config.yaml
arch: "ecapa_tdnn"
model: "sound classifier"
dataset: "synthesised sound scenes: up to three everyday sounds over a background"
train_examples: 26041
noise_aug: 0.002
n_mels: 40
hop_length: 160
input: "log_mel"
spec_augment: false
win_length: 512
targets: ["first sound", "number of sounds"]
num_classes: [38, 3]
norm: "groupnorm"
hidden_act: "gelu"
weight_standardization: true
depths: [10]
kernel_size: 5
stem: "single"
widths: [320]
loss: "cross_entropy"
init: "torch_default"
optimizer: "adamw"
learning_rate: 0.0027
beta1: 0.9
beta2: 0.95
eps: 1e-10
max_grad_norm: 1.0
l1_shrink: 0.003
max_steps: 9800
batch_size: 384
epochs: 144.5
lr_schedule: "cosine"
final_lr_fraction: 0.01
warmup_steps: 490
weight_decay: 0.0
Rows from block 2 of a small sound classifier, named by matrix and row number. Each number is 128 + 24 x the weight over its row's rms, rounded and kept within 0 to 255. All counts start at 0. Numbers have three digits each.
Before each channel's rows are labels from the 100 clips, of 14848, where the channel reaches its highest value: "lies over" is the class under the peak; "loudest band" is the band of the loudest frequency at the time of the peak. Only what is clearly more common there than usual is listed. The data: synthesised sound scenes: up to three everyday sounds over a background. In brackets: how many of the 100.
# c30: last pointwise conv (model.blocks.2.c3.0.weight, 320x320x1, standardized in use), inputs 107-213

lies over: phone ringing (40); zipper (30)
loudest band: 4000 to 8000 Hz (27)
c30.177:126090123146107153120138152127140143153146131124095066105135065074112114081125095113103068123117128144128172132198170175152182136125160140144126125157124155154106121180168078121192100155113123130127123130094117162115139105089101188119127094140116136148180143110121116093174144103141087131148127114121131150126128129130104

lies over: ball bouncing (85)
loudest band: 250 to 500 Hz (31)
c30.179:127156153138175137104119130116128130145129110144155104131186156129139128147123166190125115140159140152087111179131110132144146122179123086107120125126124128124097127136158122119156126135128121130141130121083138134140131127157154121135140085131086128101083106135153156174073130126108068151131091127108157143159087109124183

lies over: bird chirping (84)
loudest band: 2000 to 4000 Hz (48); 4000 to 8000 Hz (44)
c30.5:142128171122113124139074119118123142103128148142169136131134174190146143127123150188153112131120111127119120145107126118124109141117129120146130146129075111132110070115079111130047127125120159106133134092139157137099109155135114107117115132111128096141126129129126137137095135153128126126084158133139137122137156132090161

lies over: beeping (34); bird chirping (29)
loudest band: 2000 to 4000 Hz (44)
c30.265:100080131126088116077091128129100126139134158140082109083120090094122114144112169111108121158129129111121099068145121049133144120126082115068098164121094102126137126124122080094128150114135140113103102115127121149122129124057119137145140131125127095136129122139191111109119151168094118094147093101120128129077108120138117

lies over: ball bouncing (35)
loudest band: 2000 to 4000 Hz (35)
c30.180:132130129110141117124126139120131134156084095126144126125154154154172125114137105169117158108147103130129138161153133105119162096139144127134183160140131158123126113144126132128148132097120130135132121088135122128125103138148118125129109131173097164091125098144130131140078129149113102160142182145105131164170128124141138

lies over: doorbell (25)
loudest band: 500 to 1000 Hz (44)
c30.69:146124128130053140128129141159128128140128155121126158134138099124144145172114122146132125130125129158130077162121095135133131068100133157163098080130121130144125126140105119098126114121123147131153129141160126125129134137141128127129088145128126164141126153169142132124125119165106133135132181120122131123094104129123122

lies over: bird chirping (55); beeping (35)
loudest band: 2000 to 4000 Hz (47)
c30.62:121125136132176118128151081118129140164162122165145131120166147124132082110123125143091141136130169125130133148125139157113118167137130117105127132179144117112142095069125119109076128177126117114153102098091120168128113124145141096075172135125140126140070144106098128127128111111118104140152101129096121134122131107100128

lies over: laughter (86)
loudest band: 500 to 1000 Hz (45); 250 to 500 Hz (38)
c30.242:112131123149153146129127118135152123154117149124109113128163090090127074108119113089081108115087142128126126163130128165147160121139132151133120150078146170141135180169152129137156111151111134130126095128084125130132126086126125155169158117121098120114126127128123095113147134110140117128149106137174132133138106148129128

lies over: laughter (89)
loudest band: 250 to 500 Hz (55)
c30.223:153129136165154171173134140146137153138135153158143148142141137164097127113088096132116128144108121171161143148077141169137101136149104132129186170127135141110149157101165138130151144145131130086126096122139130129120102098139116122121164164128126137147116133131140129148115125135138131134111111102132137132133112120057129

lies over: meowing (79)
loudest band: 1000 to 2000 Hz (40)
c30.28:130138130110150065100134078121129126106133104112194140135082147141172102065106080104121097137089153083113152131057111128112096161142144127150110145129131146115120153134105102083166123165130126119178124121112112110122118142125121106112115133171128119125149113130131076098094150073170128133107168110141179121130127129105142

lies over: water drop (39); whoosh (39)
loudest band: 1000 to 2000 Hz (71)
c30.83:199133193137124155146173132125130141165139142151128145162167128137126092096094119113099120135098119141089102174110116137126130132132129138127128152123138174129150172148132097124208133134136123123121104142063129115133123098126103165161129137114109148106127134122108079135136131046166113141147091095161142093117062125105139

lies over: hammering (42)
loudest band: 1000 to 2000 Hz (44); 2000 to 4000 Hz (34)
c30.255:121122151175113139128135124108120147133202123142136124078110151095082073129096118125081109153096076142141160129111123132147102164134180115155154178183153100125140128087129094091122128119126093128137114136148131133131120123108130106135159118128143107154063140118081121104123069110133125116111147110167131083116093082139113

lies over: church bell (53)
loudest band: 250 to 500 Hz (33)
c30.215:137123107124063077112107101152119117112087166130097095105077114094073142130117121088129109132109125152134120124149157130171137150110106141130135145136135127141093165161128129131170056082142124111105134108161128109097114132081144125147099131150159106122146148137127123103128137129093147103105137133169140146128144140145123

lies over: church bell (40); door slam (27)
loudest band: 250 to 500 Hz (33)
c30.319:147153136118144131095075132156121124080131136136126095120132145155117138172179149119155135184166151132098124091120130080141124145152115129078065133135070090120144125123124075086133145122128112168095120128177135149154167120103147083125111122151141069120118141121178106081089104128118122127117100125113146162123149107145139

lies over: explosion (95)
loudest band: 250 to 500 Hz (38)
c30.298:130089133122122142111145127119118115149142137155141138132116129145150138185121149129121131151143122105170125096110132082133102136078126128103147135172143091119170129113135074106098131136115127108135105109123126122092118126148093136136155185138122104106127160132141101088112141130143151060138119081113122127121134128126129

lies over: laser zap (44)
loudest band: 1000 to 2000 Hz (50)
c30.98:117144130106177094107120117077120071117140111077120128128099169161146112119117158120125111108060118086124137119117139145090121112150182093157112150103153151101107128112131102123129098195121115136126128132125115144135126131121147120133123128120117126103133112116080119093134106125128088164134130137125141104161134101144161

lies over: door slam (49); whistle (38)
loudest band: 2000 to 4000 Hz (42)
c30.318:148127124122114095100111123153116066146111123103116111118076104160118163118136154085149127139109163123129114097104088134075128125133122106119101111079128131176128150123135148130124128167133143130141148131129146145113130142107190129148131142121139100113128127156103137118148131137086137140104161146131081142131135102138156

lies over: bird chirping (75)
loudest band: 4000 to 8000 Hz (56); 2000 to 4000 Hz (34)
c30.56:131102166141148141127136128128065129127175147136113133127138127165117128126115145141131122163132097129126086135159153115137120160121131128120136129136112084114128107119113132125121133136114126124132137147124127147148141122102124116120158142114086134128123109108084123140114128087131097134144102149150111125132130117102117

lies over: hammering (91)
loudest band: 1000 to 2000 Hz (55)
c30.104:167134144167166128099143167147107146136145112099161168096120137143139114155115129166115116157122136112103120119101112091154117123129115122129144068133125109148124120119133138118146132154147124138186154133129127130137146142150110135152157147129091138129129082184131107136104107140169181144110144132139143139133122093130151

lies over: coughing (66); laughter (25)
loudest band: 2000 to 4000 Hz (32)
c30.32:126132132122127149142096120116114118088116116116080141091171112153092135123114150130170124135089130060109114139068145107143126109068102111099098076126126127132161164103132161138152139150140118127163126122102120114148125111122117125121124209116104088080140158131118084135126122109125138114090126138106090140113126173113130

lies over: whistle (35)
loudest band: 2000 to 4000 Hz (53)
c30.234:134130115106137079127131126123113114130095138088110161138082120152122134129112134104155099134121141070134123092104111133090149079131127143106124103078144160170122131127130128119132104160096128150152123133121134126140141133073128138134144119110125131107140115152116107087151152141172151193087099132141125129130132106118145

lies over: door slam (49); spray hiss (38)
loudest band: 4000 to 8000 Hz (40)
c30.39:156108130160136130129121178030132178186171116165129149144139154127157150156093136174145108153146152137098123142084081053145098125103104133131127096141093096133133128090115107130144134119154205135157157121102154139142129099151133128121114136181077124126153111109094080134136152125126113122125131115125128151129155125139126

lies over: speech (45)
loudest band: 250 to 500 Hz (34)
c30.241:117134108125124131113106112091119102069153138140141158149098165161123122123115097111120122110112054148118112126101153124103072107100136121178146100123146142098115095100132127130087114125119145082145131092121120125137118138157074095084152125124121135144136142118124151092098160149142151107132115077067128142133155105068121

lies over: bird chirping (44); glass breaking (40)
loudest band: 4000 to 8000 Hz (62)
c30.17:103130136129139142088082115124120132103163077122124113124178126165126119118156118112129132126181131136086158129150178099120097131086197102142109130120125103133086098120130134091127038138057181145130135088146112137118123101137117100124144146135113144105139113047085114124120132101126114130132117132128113161121138129138069

lies over: meowing (78)
loudest band: 2000 to 4000 Hz (41)
c30.73:158124140100157113142101126125158129131168135123121186128105144144125087110111164104110065132091184083124133099067099115092106141131128140103133104120128129108118154129123109146114116184128127129103132128085107105126124133131128123127110141096101093119127110133132136102139123127131087129113116113134115117137125146102177

lies over: car passing (52); zipper (40)
loudest band: 4000 to 8000 Hz (43)
c30.7:133137130123138128152119114118139139117127147127132133146135151089120141136117126132141120130130112144141124150110130156140133142152131146152149121145132138155114157099144127152102119133128159101082049130128127092108094119113066077144106136073088097127136112167202177142159160199113123129124100119159121126143124151113146

lies over: laughter (69)
loudest band: 2000 to 4000 Hz (35)
c30.51:135112151128149134122129120124138161114184078129151168159150125164108104129145135114146109139145102135120171140131139139117060112175192117157129135174131128149051105119124097094142083116106122092132134126161136140118093157146110108123130120150134181125099148140118156124121117139115132143130172122122138089119123109168130

lies over: church bell (96)
loudest band: 250 to 500 Hz (49)
c30.174:166124142124120130113120110118140120117187130157099111114113132173102072114169124089099120121164130124073136112132107127108070163082166099127098154127097129135155116104124081114090114141105087129108148079161144184149157157131149133137128105162195124134116144057116102064114106084122093085130130119114113154116179123171139

lies over: bird chirping (57)
loudest band: 4000 to 8000 Hz (61)
c30.260:075115106167106121119113118150136146099128128140181157123146113115153121136139137104138157106129117156086129114165142116140134107112138125130120123142096121116120084133105121104097124126118160115132123119140107111144141113132119128090127134170106128150163134093131103138115149103096109100178107124120138091121119108106105

lies over: barking (49)
loudest band: 500 to 1000 Hz (57)
c30.24:127127128116141131126119176082125139135158120128124130127118110147131104113131114127106131148140169071095125078116102134115124132135097128131124106102100113094139110176107165132126127148126121131154184114140118127125123138137136156142129126112108111140115136121127106128124124129149149148088153153134107132139170167111157

lies over: laughter (32)
loudest band: 250 to 500 Hz (44)
c30.207:089129128103151139099124106142137113124157136143130124113150151132115092120128134126104137121128168136083165144140181149095161167140136125137143142126138149108135133133141129112129129192131116122111148124132110177147130115149153113126123110123128134137094168133125075128108074077126102155135126142125138180150197123143157

lies over: beeping (28)
loudest band: 2000 to 4000 Hz (52)
c30.203:111130131161139113113115122123123125153126137179117161071113147088102121126118103123125132148118104145093156122134125128140134184123108100109126156133135091138142114101141135151118140123149153130178120133142127127133151130146139125114169132147144129159103127110119118132057106114150153120117136152154127091130155154155122

lies over: hammering (96)
loudest band: 1000 to 2000 Hz (67)
c30.205:128122127175131121098113102145106133137135107117134141130135158169129132158170126158127126114180115133147174129157171138127151157113176142160207136134140103131128127148138112117108128152111134133099129154167092156136146106142126167143117151123121128153124132113126118097128127147134125139093113127138113172145178123129123

lies over: mooing (35); door slam (29)
loudest band: 250 to 500 Hz (36)
c30.40:135096120107126134143137125107172133132132107135157131153140123170161153149153120151133088089215162155212182128137128143146087112104161143137171147155091120153126123128111102113133130134113150115137133088093124130144144147158129108092128135164081106126134088116156135121128167163119158123112124086074134182087147123128110

lies over: crying baby (31)
loudest band: 500 to 1000 Hz (47)
c30.194:152136128134099128119146136112150128146101119114140145130134139155152131129150104169110116108182133129102154135113136132130145092119147103131141121121116134127097141164131140128151101164119126144194135130125104113125141150132094157130104119132085128136145098143130126103130168117127154117091128121124161153085152133119119

lies over: doorbell (67)
loudest band: 500 to 1000 Hz (65)
c30.88:153118124139117129122131131114107121123129128138125144127110095127142100114068147128124131122090128088126127108139128109133138141113124112112106164134131134128128129115106127129117140154112132137127120135106095102163158189092115102114150127116125145158130141137138146128120138147103115140166122122113159107121119121088097

lies over: door slam (25)
loudest band: 250 to 500 Hz (38)
c30.262:072118129149126136128130106126135110129113126121131126136155129179130127137163119114127138140150139132154143145128144140151137129149158163128157145152117126124103151148128095131141080121151170126089138142132157117128144124125145125158055153168145105108137148124151138116144156136111135128132126138147115151139180140170131

lies over: mooing (52)
loudest band: 250 to 500 Hz (49)
c30.19:119119150126123107132137046192134115129116128133132139120124122149120137160172140126133130146158135172136142116137161144121101121068125159183166105124125109117128124128113125131083132106128119116147138074168125185141126131150128145118105116113143158145116161130131134099114126129145149087144130133076104151117170123134109

lies over: doorbell (83)
loudest band: 500 to 1000 Hz (80)
c30.257:119121115137120168149141130119159155135125049118172081103088137061142125127122124094102092090133124126130143126138134120147107128120131108137121146126132128116158141169128128136146162127152142124161145130135126102133154150129093128109132128140127124188133157127159134128156159120161117104128157128126173133100072123098067

lies over: glass breaking (38); water drop (34)
loudest band: 4000 to 8000 Hz (33)
c30.16:130159159131112105090078119094131104092128150122135055113167162147145136126151115129171131124153126127119134141139144105128139124119145118135127062067119133160075128097132123125128095091121179121080132111132139129132136076153162114128144086131114129089142121091098124119113138122127104149099134109129105157140141129150134

lies over: whistle (34)
loudest band: 2000 to 4000 Hz (47)
c30.269:140134153100128121092112093129099114110103126111112131138147154149055133132137119129142097124122088164147147162162177133134157145201147146129140131128157145153115153168121101113190135137126094113098061175102128125110114174104074121133115137119137143073120129148128144109127108138100123137138083134141135095131107127145134

lies over: glass breaking (50)
loudest band: 2000 to 4000 Hz (36); 4000 to 8000 Hz (33)
c30.292:122124101126164122124131132125109131128137133123107104125129139138142169139159128114157125124136140134085135123128111127130133118156172134156136048081121136128122130132142127106170130127142171126133157129105127170119105069095153121138117110129072128099149123126094114092128149138138141183120147116148121177142129071146126

lies over: hammering (53)
loudest band: 1000 to 2000 Hz (42)
c30.274:126150126117151122124128113114140137125133116133128156154146217145131154147165123199140111117150138093163138156129132128103143133180142127085121102128156158078124106105126122113104130157122118116130075107115116118106107109140134149135138122141086133116107137133133141133123111168131091136107107133113118118181103099102131

lies over: water drop (73)
loudest band: 1000 to 2000 Hz (47)
c30.258:123137138113138141126103129136119123094169138142130145164098171139122165150099125136128063121133099145150128105101151125069124148151141128126127093137138132074125128077147127140090126127129156131159120133138124140124112139145130133176187143106117131147128123137132109125085133130194139134127134121143130134156128121092152

lies over: bird chirping (100)
loudest band: 4000 to 8000 Hz (78)
c30.183:129129132119109130121158090101112135159128130165160146150179166139154084102115133128115116114143149132110120132184145117129132123150117142121142138129145146123129130167153125126131136139134136087127095117103151142137120121156160138088155091165134162131124130098087060146141135077108121129133145104121157106111112092130129

lies over: zipper (37); spray hiss (30)
loudest band: 4000 to 8000 Hz (57)
c30.65:110121095135111145156122131136166137138120098087130085096100072041161116119127126118125087101149179127128155108135129135130160129079136155105097119102133157145130130147115128149106133129132191124108152127140118138149112117116183180123110141135132101134127129099141121096152123109121076096116167117129087141109142148131129

lies over: explosion (97)
loudest band: 250 to 500 Hz (43)
c30.79:092112138130125142131148149117140121096106183129153125118135100132140168146086139124150118110045126055147136104121170095151137100087141116146121158114105152118145157149114137130122129115098105131119124104190142119125129103115108141128119166155136113146129148157172098150131119148123151097129129109138124150095112126093103

lies over: mooing (57)
loudest band: 250 to 500 Hz (58)
c30.95:137120175090115138117140108113122089148135143147135132174170153174141127128133128146129138132153127175140137165137155160135130119133117141132187128171159123133129149159147140136145139128135125117156122131103170134144135128194124135124161117106098169111114134116077107147130127129116136127140062103123132133138149105135126

lies over: spray hiss (52); doorbell (43)
loudest band: 4000 to 8000 Hz (52)
c30.297:115133129138116122066097098134089115064126129131125143098145129134103091135121138111126136128105122148127153128156127099166164134132111142110101143135120072127078137161134100119172095114120113124098149128168132173139141149071177147132124114130138148165125126117146111121080128101128126118121159098125166148088134122175107

lies over: church bell (67)
loudest band: 250 to 500 Hz (43)
c30.266:123128131122110166133099127163135058106098111097076123105128106101087125109128137094118062122064135124129124152158189122145186144123123161084124156125145152129140135154138154134174133113154145126066161137151121130142146086106189147175140158153180113120129167125091129119140119123122079114129123146122097183133134126141115

lies over: laughter (92)
loudest band: 250 to 500 Hz (49)
c30.94:124138131125137159126144125121121136108137126128113168122167121148063126131124145180130150185129091162091110182131132140171127127160118114173148139180143124158121143150167095128181142120143046113091148133171143158139154093077133126116120074098162150109108131138128147165095084108078128126133103052094127120107111128135109

lies over: glass breaking (50); door slam (37)
loudest band: 4000 to 8000 Hz (29)
c30.304:135104152152136094112118117085139140139130118124172121128159139138148123160150131151150099133191135126099128100114125061129105119128148144151154133090066130132095115143121098112129114129121177112090130113107148149125148083117121129135103133173081095126161122088148114130121183134117115151114130118132131182121157144169084

lies over: laughter (31)
loudest band: 250 to 500 Hz (64)
c30.282:134143120160161150130136139122129125136145101132129143132145158157108104112124084164124138127148132129134132151139185138132121135171137133093156127155166142112134124120167123089136129138141122076153123117107122145133115118143148122083162137120143154142115141135109141137090095129138132143131117086128124118140088121070124

lies over: siren (32); howling (31)
loudest band: 500 to 1000 Hz (92)
c30.261:130121125127128128101136148151164142128145152099124068110099054112126102089123128133101128128130121135118149151159115173168143106115128132161133127127125149155122130173127115104168098149133110135148166146091155139140147166157128195108121101123108128156155160136114128107204138127117142108146137126169134128134135120123145

lies over: doorbell (41)
loudest band: 500 to 1000 Hz (46)
c30.14:152132142124105097109125134103124132128139116128138105130153129131159117114144093130124141146128110154063140146101118112146137128131139127203146131114056133153102105131093103096142102141123144128124139124177142139141145118159124072114074082171124137109101103100117157153088122114071106187110151101108152156122127112129128

lies over: explosion (41); glass breaking (27)
loudest band: 4000 to 8000 Hz (31)
c30.293:098129128133096102112115136128125138133100144118129118157171112108130137149109118126125105130133123149182140172145157171167153131144131186127148165146126106136039143132133121120173053129128165112065092167118141085121113132118142082184117131140122130101118114173146156135131131131134136164099136119158147127122089128139104